Weights of a small text-conditioned image diffusion model.
Model: arch unet, text encoder norm layernorm, text encoder activation geglu, activation silu, widths [64, 64, 128].
Training: adamw at rate 0.0012, 5900 steps, batches of 64.
Data: trained on made-up road signs on poles, 245000 training examples, 1.5 epochs.
Rows from block 3 of the denoiser of a small text-conditioned image diffusion model, named by matrix and row number. Rows with one number belong to one channel. Each number is 128 + 32 x the weight over its row's rms, rounded and kept within 0 to 255. All counts start at 0. Numbers have three digits each.
Before each channel's rows are labels from the 100 images, of 14976 (inputs lightly noised), where the channel reaches its highest value: "strongest on" is what is common among them. Only what is clearly more common there than usual is listed. The data: made-up road signs on poles. In brackets: how many of the 100.
# convs0: first 3x3 conv (model.enc.1.1.convs.0.weight, 64x64x3x3, each kernel summed), inputs 0-63
# convs1: second 3x3 conv (model.enc.1.1.convs.1.weight, 64x64x3x3, transposed, each kernel summed), outputs 0-63

strongest on: blue rim (62); triangle sign (55)
convs0.48:042125131124127103000124093151158129161134117127130139124102129140064117130101125162147124041139140119160134137152135126129136119131096159079135124119144145150104137156074120136132137117142126
convs1.48:127143113156157122125147145170121029124160129114155070110159078142190179076173140148127119145141138103132114119105139140120149097153138094155066158163121154048055101106169149147150154138110117

strongest on: green face (66)
convs0.12:203092167133105136215105137051138129083114141188137127135131118095153093114078159103080105184086129121109082150136110109103156148104129078127158125160140117145193133169134130158127094095101126
convs1.12:102148118189172103095161142107092094146160124034102191134125081119147151112164125135160118109135167084131185130131157140158082162172075091126117118149145133112078160156172106077112142166124092

strongest on: white face (35); grey face (31)
convs0.49:142101108182137152171129167110064103157142090143142103121151121177168145120183135175151121226107131142122132107162137158133187123131124109140107169168114146105118138196223121106134149136135093
convs1.49:158164158107089091129099132109134169126103140093089194145160190093081053159052099106110134145126162142132147149115112115111041133126130106104207101143138133155138142142160100105107121152169130

strongest on: green rim (35)
convs0.3:032143105109136137147132067091164160150117078076131145131111092098062154119111110091167117053130130119086127139136129136183075166102105170154130138059108095166164108112147115157132125121135115
convs1.3:154114151142157128120102149191124092119134143136124153117129134153215156155140114136034135167146158112147129124049135148112130057114131135092108149132103169053100093077136125154146144145125061

strongest on: red face (89)
convs0.1:179082093160116146182112144133136155176098192157167126152089148160142122125127143171087154199135151153118109099158152152102130107127227150146132096162066172090151135142144166081153126126138132
convs1.1:130162196128128093064148132105149134108139091116087153167161099079087120137121113104126118112149129123132184136058111099128112119146059108125182060120163092197086135154133123177073121117102152

strongest on: hexagon sign (41)
convs0.14:156161073113122099068112105100137107131135136130111162124160098134115173128146079207118141105173094135149168128114179137137090129112097049180128182067142136136098141144037107096136135136141133
convs1.14:147122128135104078148129138164151051121135127162135085090152151167168128108123198147153132196134141130129097137168151159121138085194147124104094077166126175049145099070171171121134139143113135

strongest on: green rim (32); teal rim (25)
convs0.56:099115116118110133090100160153130139066139141141101160118141095123096108129113138073159162079139126092176159134075141130124125158178093118121145173098161151113114175007046154098124119112129123
convs1.56:115136103151094128102091168098107193141128105082103220133135146091110134166160180113153106156166133113112113164140120128165115176143110096127112037136111133154093089128067089093116116131143066

strongest on: grey face (45)
convs0.25:110127114167100133211114091041091146142115088119137179081091148165064122133125155186146104126146144106095091147104121125125166125134071142126148101099125078070142174144125158086130093131143086
convs1.25:151162151159146113131102126155130099121137150088126142151229081129140102120087043116119136182120183150148147107091119089088059107153142075142138123140131168186102130066154122131119152162149136

strongest on: blue face (57); blue rim (30)
convs0.39:116213076130135114151149079100101124124122117140173130139091115181120090140149169118146183066132134114128110087148173122117081124084175060175127148167175109137111093095202152119100120131125112
convs1.39:202100166132159103097089110144103091092108126105077182116174142149177127117110096135045136167139148131121156142097128122095111097143176173077156128106073151055139133064126101109131146135121125

strongest on: purple face (83); green rim (41)
convs0.34:165074162165066147158118099061101100191120081134155153150105169182136061122132134126125135198131113084064091129138146142137144112128113126144123109158113101075111149124172118113175178155150106
convs1.34:152137141131151085120077109079132119110119140079048149136204142096138092103071091148096125177129189149156139150092117103119070108137179143115175124150123133139173110063115137132089134144132186

strongest on: orange face (29); grey rim (27)
convs0.45:126150088126146137199126163075055115102105182132111150171145128128156124124148134137156138194088125115081153099142099156117116119105156064096097108133131069171155187097182105110146167077154130
convs1.45:175072205157122158115105147109136141097127130123078165179133166137172127143097077090041148127114115135131169127126115102137072107152114143141166139042085154125110129057140154117137161117121123

strongest on: teal rim (45)
convs0.5:121119133085091144150104109085124199110160112118070154090142115105124102150070074135149078127133093057141135119112146069156100160115107175151152143072182128095083176115122142112058108137141133
convs1.5:098130110135132142181176150149108107118128127137107202129056164149200117108136158128126126148158146126116134125081126110100118167147115113107101149157174154076129175170137149091130169105127010

strongest on: blue rim (37); yellow face (31); teal rim (30)
convs0.52:085137133155122127000129109109147172151119082127129149134099085134143107136148114104137105034139121120143132149160118136146157149095112183165119127066130082173157143169101134134122129127147143
convs1.52:098123154130134145115129129162154035109144140131122144163161135145147136131064106149081136148145191110138119147071117126121092106151153117114145137160156158031115103040125184139143168127109076

strongest on: green face (43); teal face (39)
convs0.46:167130119116145097212100144189057152188110166095109107178106112110179160104152169117097140159132108172148140127097121116111134124123173150124134129173086121201163092159097115091119141084094116
convs1.46:123165128159089102089138113040163083140160108078113129158175100104091110118049106107216152114151139105123130118153101147165080150136092079135170123126158104186089137150157108126131135144155121

strongest on: teal rim (50); red face (48)
convs0.20:124135125169146160145114162049084205089123065126137105110129091102144146106120107126158106172119114123069145113179088117172141157151097099189108192054139124142134128094169133148090123133125148
convs1.20:129140130128093114167146125161122085117120144106113244157075194146127098150092122130090138136157160134128121128069118103090100138139119098080160105167148151104145168141145112086116136136160029

strongest on: orange face (44)
convs0.27:084178128123159149110130166137127181126139116158085144127163126097090128116189156182131163067118165141139143143096132167192107110182168182116108125108175152177127047127121139142131099176119176
convs1.27:098168136182151105105092139128130089142145092073129119127108129130208129110101127158159126063130133111150161141096153193120075150178104094106160153135149123071049155180124180091146145146137152

strongest on: green face (92)
convs0.62:195136116149161128166114149151090119147147138111103146149174138173168151104136128086101149194140116143137162103065142140105112092112175130164048155178150141051107107173113126131188151105136086
convs1.62:189069170117122116130101138116146143131128105148075145146119168126208105100076095062091133148105104132135148127149107156126098061152122159140119159070111147060113136107173149096133135131115045

strongest on: yellow face (28); white face (25)
convs0.2:209085142130099131202112132109107124180111152126122110164101168130190113104106121149088121216063115124129156098175101143129169094100144150112119142162099122126127120186186114145137162083115119
convs1.2:151111130155097149082090117089119212150112116118115151177092145116160123111172087105097115085093070099149142166187110130137133100096114193180174180106123096168108131186096118113117126089143105

strongest on: blue face (34); blue rim (26); teal face (26)
convs0.4:162154079157175149118145168153154138148125110152161139182141156096131172138110139121132110100179140189091133178152187071103125154166113068165136121152076134119154106152171170151056139162094153
convs1.4:126161153131107154131175118130055124134153143073150171089098121179123107174109138131171159107107157099155144098097118170134119187104119122072130119149199109139123209154089098109182115130191129

strongest on: teal face (53); blue face (29)
convs0.17:163116196125119106185124134128139073087165080093124077179151150114157118113103114125091142164138094135158128137086112148082143121117075091120127126150150112119059142192149106153188175149107061
convs1.17:134091113134107114189154123085129126123119077081119122158059167164111080116096145117143120169111104135120117124178132150095084166109144181074152159198162102137172106198131127059107127152114154